{"vocab_size": 20, "decoder_dropout": 0.05, "decoder_tie_embeddings": false, "optimizer": "muon", "learning_rate": 0.0019, "max_steps": 9600}
Rows from block 3 of the audio encoder of a small encoder-decoder audio transcriber, named by matrix and row number. Rows with one number belong to one channel. Each number is 128 + 32 x the weight over its row's rms, rounded and kept within 0 to 255. All counts start at 0. Numbers have three digits each. After the name is the row's rms in percent of the matrix's.
After each channel's rows are labels from the 100 clips, of 14976, where the channel reaches its largest size: "responds to" is what is common among them. Only what is clearly more common there than usual is listed. The data: melodies that start on their tonic, played by one synthesised instrument. In brackets: how many of the 100, against the usual share in percent.
# filt: filter width-3 conv, dilation 8 (encoder.blocks.3.filt.weight, 256x256x3, each kernel summed), inputs 0-127
# gate: gate width-3 conv, dilation 8 (encoder.blocks.3.gate.weight, 256x256x3, each kernel summed), inputs 0-127
# out: residual pointwise conv (encoder.blocks.3.out.weight, 256x256x1, transposed), outputs 0-127

filt.255 101:114184117141141122107104124150119180141086100173126023181157117113098095080169138176157113125074145128136150070146105079087176127118106109122130059080134145173127089134180177138131186114155184209081136087123141109160159113143149160169128119118133163150201144119170134048158150152165125132137157145155107115144131120186142119168074087115126111116112129093137158113164112118107125130084
gate.255 098:175140140127111132121137161107089083155171169172132092148113110141143057163124150167127121142104116123167071118171099132135119140121060142135098084148198102131095135091174143126101153112124145147154076102113125145168194052130134167099131127179122199135179124074101151128088125124228120206169141108162155096175099101109130126149134118134097161122100095084083102121094106132148168023143
out.255 101:087102099099083156115160087043103137180097133115076120134183168130113134134160125109138159109173181125138128155107180183147152090076148150188150156166146055159146051090114095123095130179111151143166069166117122144098117139108149150141140116152106080193092169115100101119166133127135142121144105110081087187124107113132131111124173185108098119083140078081086189128153174155077116125141
responds to: bass guitar-like (57 vs 5.3)

filt.108 103:156127081141161128153163143178085124084115090090168159171178094139100133064079116128129131135171158104150145088138141093136125127102127112099115150179133173112215085132173154119153103133101166102165131150125145169087146180099110198157158131106106116113165106158092109072107144167092156089148225109151180110101057072155163107130178089133070150108109078093125162110114124162180088106124
gate.108 097:193080118078106102108082180120131181109121135152137053173103140121123115105091134160149136104119103127126146118095094151142108073165108092228126172149111184188139116139099166141149132118157145168115086091134117118125094110167145149127099106131117160160196133129118152120108039113102088137190119133142162132131127120049130151171098166153129194141088163129112147171153155143149156069167
out.108 094:193163151117171213113104123128080111086081115134099187100156075123162136178182141112117110084116076137157146161118158164113151139057130128127158097134147093179149154092122216083113093122171109070094169116095073147141162107168093115151114122153144103120155121161140137112177133166166143128198163165152146148184114178108114141138192090112155154113151077080147125161165125120164144141142
responds to: the note G# (89 vs 40.6); tonic: G# (33 vs 9.1)

filt.193 094:136105157191106167162053116169119147136118136044143152118143126110119083103142165125134154111109155120105151078137107119109123144068196116136150146154108166130136121145106117125118103123133163119193134122081140126153173083109066125094089080114082141137114155181113120118165129121117121121106127171131102124106067137170175123111090143108147125174076145154168166090124077163168130170121
gate.193 101:130161110114126160114075122135208152154177172157139151091110103102170152069146110081139146172189150111142066244040098085102092048145093132158111117097135139168121190109140170105106099170172117130099154163121138142130146167167117143124132131075105148132105153126077135112111076119098132129102128156141096105056109155172114156116152126098124124130119126149115096127107111163162159152160
out.193 103:145125115139093163109133175153096116130082117139088084156147099093102099138129122092147115161120143127114139104105104159101138126132128107167090138101159152190095196110112093102090148144063131158059131085150055080161184192122158157119132128125151162138133143132144138069139141144151126124122159126063172217125155061147092085103129130099084160059086127100051146135191121188147115130164
responds to: the note C (67 vs 40.6); tonic: C (25 vs 9)

filt.159 104:079182072130113154125125096133116107101137076132057130110170141109141155127154134135099150115152074076130151153179138118129102127136146124150108124121089155112086101094133121077111100160064154122134154099103133115158101122121205083084121116140083174144166117166086168146152146148128125118098158122104166149084109114112103125144128140178123124139113130078112112101108157109110142124190
gate.159 101:127099068132070139095139098139125117160168133127095142122118129112151146100147153134105112148173117129036126138093109127184076130143146154173112111119195145066089063098182143108134163085143159088110141082134144133109087178130099093105168063117105125109135135108119142143107163155180143148134112114103142107140098172140085165080117090125185115090121127125147100166137131161138158090053
out.159 096:126146125130111151074120136114093145144160138191094111150133146107121103125096082154130223157124106136152134085156147161131060151162131186113151164187116132142153158166121134084123108110147108082136156107154131106112145098087142142129145140100133138204144078141092070122156054167155115179085125187160120100156115180132127153128120115119158114137061140088111113133070106082097105127118
responds to: the note G# (69 vs 40.6); tonic: G# (25 vs 9.1)

filt.68 094:101106093117106153141184088124177092122097135173187123103125130075113132108146109165151114143157089165089156144089107067119208136156138126167162138185119116179117120158144076117067109148063065112141142129121144133202131158123185144069093146060129097157151098140169154130117089128146075144114070114100096122177100119146172143130123094127087148139121139168115123177110132191148145111171
gate.68 093:128155157088155130076137111154128107098166183082101102169074100133142131102042134199124104119143099105102165108100066070098105138144108098099144128134151165123114114139097142116161084147131159133102140158126132173118131127118133117110128129091119137115117142106154133118198089069113082173135185026185145109158116147141110140151142108130138128113145098159154101107118074115119155181073
out.68 091:083137184140134140105124135146192217116144063160111108132144141133055194129157121160120103114146153107130097129115162089167075152117202117159163120142160143102108066112164148144161169130109156117119117112100085133075131165138167108141134131145177116088162118119156155166165132143144119138120102161171075056151203120158081097044132124146101153073105106090139123158111108103080157163162
responds to: bell-like (27 vs 5)

filt.128 111:148074118121110119091086126107134103095104126119193136038055158105134062126110105011138133175186098130169155129085147114117148166149171176138145124199122113133076157096176149148131135172206153128187125087102178071143147144103067118161141097129127138141139092079106133099081111151081101171134162133145137148141080157121101078155160144123163160147095173120138142140113104173160088128158
gate.128 104:121133111121140135067129080129124124178159167109157143149211153163128117121105152115135141115206129172130108100172109161122111112096102100083116132109116134140102122171099111118129115130119131114153145128127123213118159155144118120133060172189130180168135110171142097084091163149160119193188118152105143140170153140097105120142097082144111089090095115115132138152081087141162162108115
out.128 099:171145132094143098073142154123185147129108160111112135159120126149137088112091133145169118080121113117071096130105086129072158126109141112077169084143159057114115114197170126119175112132168127138110123149073074163129130155136145137144176100142134121113107163118132123062134094103126164091111154163106131168122178190109100104090081171153116111128113196191139160098110171111175154144192
responds to: bass guitar-like (39 vs 5.3)

filt.6 098:097122191134094112153089061107164110111123161137081170167118152139105169159088148110127112124112090146124090090085142149127131138176117102116141124105147143150110173107158102107115139124112073115123151127134135123126125183138124089184138139092155115134142183093154179143119141076135157170126130136032123136081127097119147168107079145151133148125176138183108155143144109148080101084041
gate.6 101:155194115151147165128113141192159102104097073099188081087104086148144102180204120128134125101102139154046122163152105132093139152100176098096168148183093103110110107124074127149177124084131121124144080158137135139121147166097122124080147115128085219073151116110212123135143142121101093128130169101148154146183138156099103122115167114056172160165092114143122086118090107139104121147149
out.6 105:178087149104120117160159139153122195124061096153130110113095128129151055121124087192112138101176169155153103139133133074094160130172138110117167157121118160148143154120178136149077142116077089159107145120114124173121117073188173126117132056136141108146136138103113111102140130083122127075157135120169087182066114112136064117087173146122134157127141123209123130103181181067101103164131
responds to: the note B (75 vs 40.1)

filt.184 105:131132133149142146155117139139130123132123143181134113120171143141076153061095105157199141152101152148079177100123092137076088145114143119159141114182143115083051150132082139119101147123111067165172110113111156040103133048082136133142108105136181128135041156104108084165118153117185105159167155153158099106132145049163118132085126132141123138140157148100134154118139111075110112098102
gate.184 099:171105089130091123135077204068149134134142139101060057113188164076132142145136064128158132155132131155171146162159146122147102110074129109167110093175095123137099135097130092105149111142116082166161145149062114099074112145064105131089167103135043160101167103128149103159121153149073130157175113117168112098189133125087117145137137080138102136145137112120188161052124138138063104152122
out.184 098:170117139101127155139151108124097123132109148208166136160118156148189153125134140102064124081179137168161060111115155170056123159142082063153141151164117092137139122130160178173163111142180107139141164175121067119100168118123062168151129175141090091100147145100120116150086088105098152089137119185142173116065060138098106143159063139197114131153134123128121132133148109152096110136142
responds to: bell-like (28 vs 5)

filt.116 109:128168169090183081153122130169171105142141118140104150083135126140126131121120123111131096092152097134075140110094148056146115206140118168156138125152107145077119149131221181067122148141125105144153070121160084093168168065150104144190159068148089164115086095159147173153172141122101167119133143164121129182086170146103128095123110112118142069106179145076145112102155138169138106126118
gate.116 099:134134115144125122143148049102118132109169095074101175162154115121116133129132124091133099061137063198153183141110139114151138141193066104181099118162152096159107074136143107114167151144086106126091172121187135161092138153144104108079122065120040139153132198089216106138150091157102109129188151079142119142137139133125094156108127123084100143153052114080119111121135118153138154130154
out.116 094:206125130148104186124113126069130119179147163089048168162119157175165133147150136092129122132179123123161112150156159174150157077121115163149196119165063143113119145132163093139178140123121098092053161105133124087102140139146140139123104139128070123121161171092202114155116121087140134128163114199151118096107097178128166141088149169115152081133102139143129132155136117173170176138071
responds to: the note B (93 vs 40.1); staccato (69 vs 25.5); tonic: B (37 vs 8.2)

filt.101 103:090130132148132123154194148058144160139076124163067109159190115138160142086162091128098149183085104085137163151108099166120146160125194106091073150152160134095124138135118123118116164149149140083114152093140132151141117136154174107197137139088098185108186083158130076111094170164127132187097141155086111086141139144127110143101157142157098100137148139109151139094116135126044176159149
gate.101 099:113171158093163140116173132152171122111152120145099096109154099068144167124133146115146133107158133099144179134145101035087082149135131147174090156161125127134118128147139173153077172156133070157130141179086176158121122116120123150192154114118180095098165116161128144153102151090050173099156184097127169130114106122090136147119115049120096205140115112124083139157089144107119088117131
out.101 102:101190096178089107106108114098131140187173112155143169106121128135162163128068129073130097177136119102115157096155137161169143086128165086180144060106113101132139099193154126116092120094120149199113169145130172100154111147088129149164078082103126152173130150107152117084141088127119081143139110123124168149108100147166114126090183153165096103114136127135132171163127131140103141091113
responds to: the note C (71 vs 40.6)

filt.180 097:190149129152158118193133136091169114086170165122107106173113134132103154097165108159092144187098109067203138111126127100139129125200118133113107110114164146137145175174115110096134077114143157125157062112123156103174106097122136195162151133128119105117072159089092177090149100158098114153191162120113098147116084114112161095102118139110122135156124111148110128136165177129105109148140
gate.180 098:147119126114045135115161119118121163104163140112175054136146130118063155033155110108178168136105134114109125119066127057104175133144173077154128128118114145086130166091104120103070167061142088090158085093107115096132115134124081164137113122151085126095141123116120161115163127122155100077129129065118203087135159116145130144134121122102129104143147129149099125106116071112169141061093
out.180 099:102080074141095152133176145133111147127114095125146128103075076148179133118092058126119111135204150155156177159100127102088123087163134151176087127132151099122129123078120130146136144157127127140138066103160133160102140097173113131199114164127095108100133165115145208140112174112129201133128139133170105147177131140147130161151130075099117193149164126147155161206124104121086103138143
responds to: the note G (68 vs 39.8)

filt.81 095:141131095163179110104077125141137106142131141155114140133071155206182142119114149085155073125150131142137153127089123164129119123114159132171121078065154110163151104075155131119198093138125083153120151168099155133184167149097110133164115115121118094125172104212126130134100078122204128095127155148094137131064106079157121154142135150094152125118151095097128121099123094105115132156106
gate.81 100:171195115159125071128135145134080149171169114135163096151131143139138095128090144142158143115092079101140065156128134231079161135102160132086125100156151162154161127105078167094109151171139078179196088093093136163116110146087133136155091132107151108164167128125166069149166108101157049122104154135163082095144089126138110079180175137102122111119104137151089158046153091105201147161135
out.81 093:163112127105191129106132176155135090099183107148101088192117189180100116078134121153096100099094065116129139130124108131056113113160115153100138140165172134114131140173187140137126175157145114080140180094182103143120122100066109148188138145128170155217160154105104131081136151111138158136149094155196103110166133158123113116165095148135096089095116090167147154114097136100188128145140
responds to: the note B (79 vs 40.1); tonic: B (30 vs 8.2)

filt.153 092:127156161145058134131090062098099122103117132136181097150190163113074153163129121126140123123132118158149067110109171143146090082072095146061155079123129156111173055115149144117141144113115163128104177162107129161120131190138089145094114130154051116137100107149178158141138101173129204103147075135086131135059124152124157124135142161113147136086155127170149152138090189140109101119135
gate.153 087:100131142068106129109181106118166180150124141148106126134165098137109121129060115140136155178164096137136174109140081120172122145128123105120093108125168140114133162188148143154100109104084117181138177155091126118084121130134123127106094148146152138168142125149128172151157128039140150116150094102163090103131165157123094135111170118139085118106105126125112107163171109136111098185098
out.153 107:128116068165086147163078134140242100130107112117142180137095175137183106099136138123124103140108138139096143143101115116127131079130146090123098041071080150160126139163119100152169120188112160192118123097093111143123111124198197131144179099104121097149121074088113093170111091149136086134132153157101140151201058139149120142150117112092075160103123092086138105141098141149167126116123
responds to: staccato (51 vs 25.5)

filt.60 099:130104138119097071123124133136143157171071124135122102113140093075141108151153060116154145145128125097156152110147064058140063145181116141174120137100166086100108159068090149149109145123137136111171091156107151103104141153112105103131133119132176186103120048111123081059169166176138173155135127139135118195124109194127115126169133138064126165094161151071151175075088123178111087065123
gate.60 115:128149121119101125137116085106161139121146154164158178132122131110143070085180154118144109169144100116162102146080112086114086096081067089139112148105065221189107168147136166110175178107117113160166090131097099101140129105146081148091144140175133148173051108066130145119123075103140119139139160117117147227117086119098127139084109159152114121175097156103091089119069128131160104105115
out.60 105:112155110149136121176127071101111110144120135162185079112161121158166130189163144150165118138080158089149160065147119083098158149132123142129134090071108125058112086143127115110160102118127158165145131110235151097116167177129152027179121098136120173116124113138115092172170166124126113122149125110118167141118136132085089095103147084108201132096093123065179173162119148172138136134115
responds to: the note C (70 vs 40.6)

filt.16 103:086214130178171125131113093119155134106166123094174147113157113099133130146144112074127106107127136146153212085067162090161157101106108128111143079108130098185188085146109144117154107151152174129084138152119131130137076152156129174114147135065147122139144113121166115080189157105142104109087193148097106106146104167094143150118135110129069137135081083165105123156209150120100124104043
gate.16 107:077189128087101131160100108107093126131147100109072126138174166121123106124118113079114106151134085201069171147142147088114064158120145102162132098117078150135097072126118136110135096126158068159087072141132191135103110165144101110083171161104180146177120171155181118174190095105067190120144121129138172107144162112063142147168162144150170139102123103109110154168111103133146136132070
out.16 101:141179100200112129086121143081100163093151172128151109147106148094111086059130099126111123142136135162162183175104103075114069089120150135136125129190127152119085071197123118193142125130162124088111120111145138161161086112152137110176131106121177073122101128120147172140126135140147146153136164074098134131070153112084104139120153112117172135148068137188127135151133102175120081123141
responds to: bell-like (42 vs 5)

filt.65 102:186060158105072152194130187131104128166125155081101098193088098184125173221124127132153158134120092101101115125175120170105113180087115068153152106132145099131104139117132103107102082155111114115130116105153149112157172123113066143177129106125140133105134117085072098099064144104157131143107120117071168204134141129189128088109073188125154115161168106196118041138153132146142142117114
gate.65 102:202110145165097106088127162081144131105149086047146126162162181108087128119110096147128026099146133144120190123108155164153114149138178075118148086168110122112106086156091127139127100168100148146123113164148127175131101184131124114060100117148159152133153155097141127123174158149121150061125146114077124067158075143107156119145129126110113131106104125103098063155181121116151131144065
out.65 104:150133187124145127209089138118106155159096168124138067146129071109130157138109120154221155085159142123112123092100149109150127132105066131069116124175115117121082114101165128103154140159125109104148146156068159186101161136122113130072182073150212147106143078099155109165165118086142143217096164132144178191075158125125116212091179112149140092132143143111142116114130112083140135144114
responds to: bell-like (57 vs 5)

filt.242 095:137113073144073154131110118140184150105167177148143054141079147175145180099120150146114150148113114142141058171183105087068131128139137148089116127131147124082119099159154135171114134123116071093106112120105135178118102144132157100159142144179149131055145124165164041115115098120068073142194144168125092093134153121075110135204145151155098128127110155096165104137098133085116172184146
gate.242 093:146076107093188081089138112152100187096107096112115103108169096119111147106150134133141130116104143114143150172099139144095126110092116096164113164203137109154112123170184104085148130136086113093172157107128178132159119119096100088099160087124119178144184175161112127130155124091115177159101122068139143150156152128110179170171097128103125080153144115154109220133110099129158162098126
out.242 100:077150151150167155183129125124072117113188144153141127126198093124157120153124142060143079129155078085168067152162096108155049125101134120150113143109143118136131140117121093118118126149138128086178149104129144093109100087129127128077106082105087099105147113072165104147108180163165160113173125087203115104144141134171143173171108166106097155089143174165154134147099193108097079148179
responds to: bell-like (34 vs 5)

filt.30 103:124181121230138093149085098103131094077132111121166103154140138090146134163042066162155130125150169126097137128206189118137066192156119179100113112162120128120174094127137131103174094133075117164123088162111135152157141103134156135164110134114116171111052122132106111168101151141104165148135104104104059127142104109139088109095118120151108101103198133098126104110158151133158106207107
gate.30 099:095093117106068141049166107138133137138132104132085157164138120128139137130181110098142116117117184101131126196118142107130115141101113133129130128124109111115118183157135143191094149081070074127141105149098116158169123049143161126125126158105146153145153139174051128128118146124133109129110174091166142171181147174112125151138117094136065092100166141100159144154119078114186117145166
out.30 099:135157132125041125117169087152110142133132107119130130111136115097120138135156128177139068129142091114168135127088149153132097136076114080107126065126128135089217125145150162099180129135189079210141143100123194136148113104124120074132151081098173063129134126089146196078194145091132139126111142133154095189088107144136125140150180160109102155088179089104113128112134127188150165081139
responds to: the note G (72 vs 39.8)

filt.232 110:143080136152163117156077131096099093163139126116119095163095152113194077133120125095114091080160106025067112145144093093158109157165093113150102145127133132198196163126148090135107090084091159152135177159095147140125117152125148131141106130069165165097101064108157144142165140108131141087181167157111068134122077123119164155110123113134088158126079122114139124160166149136081136132137
gate.232 107:120082144161150097131185064133083085141184120087165147108155092126154110078115141176073051175119142183133117159108151166150118129126150145114139134157094131077137056133119123162183161133084133158149118108148096066128144147086098116089137106124158133133226118096117124135093094062157139114177162105206155136166188118127130113106182126197158142136094126137122151097145115088080119115080
out.232 095:083170096071111073129168123112186151172116157111109153117120111098144111134209167164086138116115121100131062136119146155060158187096166166086080177134173149182104128127155098088126121161094172077091122142097117130128137155137077153158171115106096135115093123148084073168098130132167191156145109131137180179176120159184125138172126096170150173131183145108101168163076123095128214116150
responds to: bell-like (40 vs 5)

filt.122 109:140168140124135124198174111140173107199148114106130038143146097149156077117065084159149166077123122123093125084159111161149123143158137172183141084134119051197126159159170105086107112083136084143104164094086081116132120147163094162106124169206126122084106115120123149119132149142125161124136115127098158087154132079147140139144054123155131132155120160124172112129136171168099169053150
gate.122 104:167151127145094074139132117124098130121208096179115148120180120156134125092112125183091178100120141065128136144089101171093138159172154140159110161189120107113149228122123140174122144092140125166133099149130086160183172095112103135116165132176140134107142133127108141130099094160088112146147193139143161094153147174130166151146135114101065163131123140106180151157179099129178134076186
out.122 099:123087127125122183079145205101084156126152137134152148078142131116143174109154128151113103133118186125127077134152156120187144092083142100120126113122106105108204153101136174186097056137065127119138043144163092200092140159097164068094101100088171127141083108164123144154082187116140167103146088161152115134123124116100091064151135153149096184151075116151097114172049129144156091106129
responds to: the note B (68 vs 40.1); square lead (28 vs 5.1)

filt.209 099:082129114094107095168151113157059179172136113144085112110091153148138078163117156128135184116096149100122097128133073098115144134124110065074151122068153155065109126160139116148209093119157123114142130118144134080169091165162150185172123124106124135178174167148135181121128134101109096083087093133144109174164201114114166161100148111146179132141087154123117121174129110164124144142132
gate.209 096:168100081077093162123096080108093156097157170136141087114158154130191113067149140145131111110137118040083080159130140126104153164175118041144076100093114108075102135072103137089137148070114069108111152163144143131142197143193126135066103156121049149138118139129126122165110062148125183122129135144149152155128093111149131170101168157108130139085104113088158069121143127158104086101151
out.209 108:110146161083178109077211137137129107128123137156104105136235152145127148124126168179027126114180104131112110116117158133144158136142124149080068169120131096162105098106075127178108168094149174145151103112130121166112103135086107113053155104108104151051107121126103166169100089127114195120101087145145071147149159127116131167123137147161064119065167141140153130059126140144134136147101
responds to: staccato (51 vs 25.5)

filt.135 104:104148176124133069049114131096096110129094102099112192128083133130034126145123122120143160131110160104106165105147093240144146122155141080124090178152188098177124154134100078083120141115131127062088137142178125184092147128143152052146142106163141150122080114138114151135065133139154110150114114174194169163114148094072142164137107089178183145131139096123110134143195167086177146098144
gate.135 108:117133138127114170174205134200110163171132112151136057118118098120087173166151095103119087164132082110129170171105136098066125126118127161157074115052091143087120103175170148167138195132142074136127092087096160103080128119083098103132119174141054140154159119134172142110121163104163161130100093072100163125110095114136078153112117094162121141136082157209126233135090100139116141065091
out.135 108:155080143156156132162143125098154143176118153151203119144107149143133168117136154119209094077133087163101097096129119090080098132192142058147096111144159161148102181209171182120134100128050122096089086073150195096131109149190153145152097120152205194088195099115135081138126147148132107135117143076123166123174144142089061165110114085128093117135114160119116141091113137102106159126108
responds to: the note G (97 vs 39.8); the note D (67 vs 38.8); the note C (66 vs 40.6)

filt.71 095:183149085087128128113106136098193161164164133127154150133130141190098099137146207124124104113135109180163149113100163078145123152147156133106116145159138098116153106131205094089116109180053149109145155104175080133193186086183133134139162123110132143149151133117122133159128141130136187118100106115100080061142123127084078167067100117172152127131066109058114153140133139134020138168120
gate.71 095:101098143149121146121124106119170117150139185140158159096133138156158175207152094053136113123097117141121208152104118111135119142134128088100133112149115137112089112170121090130101169099173124144090134062123200122126095106186088182129122127123146118165117101111197116138220143197136166092114091083123165047205126149117109133138116086136078127105155144167065179202106077197131142057135
out.71 101:079139130120138183117140096151094105154135130112140070124068145108167090135184136106106116119170164118132185151130138133148130128075183103146093087144123161182100124170142090137126123071090172127090112166128163102076130166161144181173118108175097149124120140176108198190137090123165087173134096132122204041097175122142150090118161133160162094139155109127135174088184093176169072137170
responds to: the note C (70 vs 40.6); the note G (69 vs 39.8)

filt.205 097:050154125076164133117115059109083091191159170152174106121141091101171117162139109123112142201104118092147097154148119082084140111105111135087110133083131112085181109117130161108089173145166123146216118169171107138150169160067137134116085135177076181123166113126116092160155088135113181149131147105118061109126118152100117104119116190125085188151142126124153150115120117149119125085121
gate.205 104:142161108117118119172117140109110183104111148114079173130145132157069175120154151172096113131143052131121072105131123149133119106142148098141091155060129175184078092095074155163152150159106081090116079102114115126083111143043099155106146099187046125158141138148189110113127131105127114116105093131102202133069135096087145117089113123115138097129117094147174118140155103146154196114145
out.205 095:127133128183133121103129156171162187165125089156152108120092144125084106145064139105164075119127121100111094081096125109132122159085087151062054124176134115123145089142174069098129118105071124164167236107167142102137126099162164103119134094123198136138122089217111113125147079153117147180133137168111171160165113151136129187155136150143065160082175125151128165087105142119134150123178
responds to: the note B (89 vs 40.1)

filt.132 098:118194182077148138131122094090121099152142172091141165133125147077146133053106129110155101121113165143119121081163190131135144112114187129092109101121151118108136146146177121093133126171087175171154120076097113080174169174142129101071143105145109112110187105102149114049162167156154123126144158133143096186133149079129106111120107132103131082102094116126175106121167156068122204062142
gate.132 096:143146091160108143127164088139117130135138082070169152142158144147145118059095130190130159161157128202132149162108154150150117092121140106154107145155106146118125130147132125121138130080137117171124151068181176160105164174150135126077171144133091083151121108079108094129135206137108150152075175129117101097140142124140089180133131128071112124151086059105073147121024112070113126060103
out.132 101:126062150117086146127146126093145131086150151135111149153095111150169108158126152124123115142162102070175087134154144094093072107155121102098147153145119099128107172185141148171137087129168113121119118159067132129114146138158101163111135138171115164127176127128172085070109153151117125107192143172107106100183127192121128129109096120147165157163109126164155133099181125112132116107175
responds to: the note B (92 vs 40.1)

filt.249 098:100120113162130171108079071136140089097146109143141098201124134064169124084132132176143120141130142123186183063168119094173127086109131129207128123115133124190136132125193141153118139166157081116170115204173158112113132085181145076089129158159151112143124107124134102088125152083166104155187127158125139088084031148183153128159168140104125188128100101091152120076070139107127089085113
gate.249 094:139114177075082087149134072128142151119088143147148104124186111092172116075110131140139107135103143107150167174071124079117118127178105145167183080150071158067158117092103166149108143146097128190066140129129162117177153142078099151095130115135107161186148149122146118073158122064102155133154147117118175151184111135100083137160117169116140096210130161099122141133099116135157135116114
out.249 113:161110137105141113124158102146136120089113126136156146098168171185092099193109118072108150132102103083125167137168183131124144147144139192128124152147109158089146124136143156101114143110182110141111123097138148100185172131168185141111179148119110140153077095149116143089086111103127145116133155172141157116181177136047120183143131058109151133101128097116112150139150099111128151148128
responds to: the note C (67 vs 40.6); bell-like (33 vs 5)

filt.220 108:142076130167087080119223156124193120107148172124115057144072062139112163098125135141162136111098159069151134117098150111142132174171163109161128188113110056149128113152117084181146136137143100084128130161164108156099103112122092105141115134145146057125174154126111097146151178099087027136181143107074080072187093120162154103092156154110132116135169159171155086123152117117099102099143
gate.220 093:156080143142093131148065114081110141147192166025163148142147148125153162066086094100115084143150123195095122141119084129122125173110174090141113073137050198131118156148097167168090112152117113154151137113111121120068109126142123130099138059191077174110149088115190153128141127150117154145172143088167191104093100154181113138110164110123097184098112145121152135140098125181122164138109
out.220 110:138174128116156104156113125104159131093111113194148129125144107130113169193206158147133135118161112071082143086121129141120160144144103150158114129133122104103145188105144117117155145222053110144110201083151149094130114122151190135092091107147108061135073082136103108157149141178121076123069121070135166114113084109114097119093094048098106089113075107160137129111087114054108123147106
responds to: staccato (53 vs 25.5)

filt.217 103:120168151151116156154184146093080067177127104142125060086115143132149163130089095089119150169160104103129163139105053128119112153115113146179129123123070156132158153172133078113123144139128204122121127161116121103113155146122140180112106188047136120079137139104086141122102092175125136088071109104127130147100142131149108121135123182112164045151135150172077115121109061150110178107113
gate.217 114:114139108071167110094132093118060132157193102143124120117123116139181137123080159153173096118135183149129112114144119154088098097130131159128044142091130140192161089087124108087122130131081180125108150135120116129112141207123075134097144091176140160112113134067101123101126074191111124125177096133134151120255147146097115126089165078166119202090165144143108166110098140102141109113168
out.217 103:122086156113195112082115137100120131157112131166120128156097161115163144121145155102135159123144116123147152145155164141150071134086114111164122096130160122134120167110097086138142151107172160139140153054099115173106107127085125161112160108092145151070156175083183130095156137103161183134136148078025119136086159121113116145109083108128105172179150149084141137077136118160105156120162
responds to: bass guitar-like (25 vs 5.3); clipping (25 vs 7.9)

filt.80 103:146061126080114078141142131150211061216078154108099093106070108175148145160134146127181083149109111124178102126154115077161117109153151132120131089158169110092110131110179141177132186124077096114143135136087141102104091148127128112080163113140163095135163111160114109130124072131092063133127154153148164126136152107139127129136162211036164140116165195178152147075142124113149098082122
gate.80 109:116101113172130081062137189145090144058151113119109141102088129135139164102074063127089147087137164165084092094125137149125091106164116125132165187166125098172094139151093110110141154083121110146111071087128177127078179126127114100099152114192148165158084168129123137135103133122108128129170141110195225124121079088106112145123122021089090176195085145092103117172143107145176138169160
out.80 105:151125137078113109143114132194142172151153130181134175108067127133159148106148171123166134084116132075102070136139139121176106131195127147138154161053136100097180152148145204136104140143124168059154178134112120166186086177143122133086163040193087130102099129129159119131097117140166151149134056174130132160127113154122145117159093123177093098120134148077125093139144096171147144148143
responds to: the note C (70 vs 40.6); bass guitar-like (32 vs 5.3)

filt.137 101:159121161164128161095134191114140086098092184170169113170190136125046131155146132165098067093153103177135126111142100097126086151114086122127119101110152158144127162125119154106140110111073163124123120156146119145117157117041062162095103106132134133155142076118144175127173095067124131118096160103103154123125122181064155061213128139143135174104097123161089125133119203124117189163154
gate.137 099:121083120174163162146075115092083121110139201077149108213133100150090105113090096112138104135142119121171157109099062141132162124178143154154139090156114112158072119086082131194110159133082068161177091105103167149100150173123099059144120082175195106113124110149106123139104111129194162102104170129136125159133127117124152183126159106142159124119123177151098167102171188168171129183114
out.137 096:079140083121187144144096174124154129135147190088083121156063103139132078128134132114129184163169115163127107160142086121165138140082128144150091145156075094119079095088095072090174118114145147095107119121148095075108182143138066085130139114142099110157135160152084128170105078163091155196146130110128152077156126090104072182194141142129100133131129103156125091186163149142129107089107
responds to: the note G# (68 vs 40.6)

filt.235 102:082143119157078095160115189094052106140107153142090118136171098184144121114094095136106125159107127098144131101145092131106117143164153113118093091108101134121150141107087096156115149065117134124128090141134095146124130100141137104093115105191141088133170127116138141124180114118171110120170160102142096178142146159131114135133165134152104160133134118115146127130089150141142058142131
gate.235 096:201110150173134158141168132147164174191165126147142148140133152193098094133140147097144089124120124148145106103079116121162087154105147092087089176089124121168122120071180155103133118187111142133154121099097140165170114140099063134083134113084104100151121118136186096087151154090149109071130130183124122081149068101151134175103121111066104101106030144145090140094144096111137186098108
out.235 101:141054147153115121113096107124101109126116134110217121121128128073153159140095101105111105122107149111101107093122159168150082111134127137098074097179140172124131095038117153142101142088117154135112133100077184130060145182156093140153178116109136112100130111068123074106133163105174089121130092114143148034119166172180151083183119113140180149075129069057107172062113126128107080141097
responds to: staccato (51 vs 25.5)

filt.119 097:147114108122163164127131137121154129133110199157203176104127120135088145120116157171114112149080142116145110088126144085123099126151119087165158124156090140037119146103164064146137113165142145085084157133146118134114136105118101189103138107106126192092079098106129131142143126174131124169148141131110149139083102132157119163093096109120124173143102139169117128096118069180150144135175
gate.119 094:132124087116109103076143117171118102127085091090178131096123085164114119126147108100142131139107144107140116141122101128146147119128131102151152145189063105152175075119137160124116134164131152216129157128054126082120121166157075129124140105102149105109139117113106136109167139118132161084197176181129157116181110104157084159121113118137128148169036112124110097045135146112122100123093
out.119 084:118097110147132147110078110152125094100078088128106128097119128130098092105112135104120131109087118154117166087118132090184124153117120110136143186165102111062104133104043217133100112109162184038089111113105111101141158076093144089095127123155133106085080103193067148178152106142122116148126058089099064138091112090129155133118146150108068119110158146125127102194101125130106162114188
responds to: staccato (53 vs 25.5)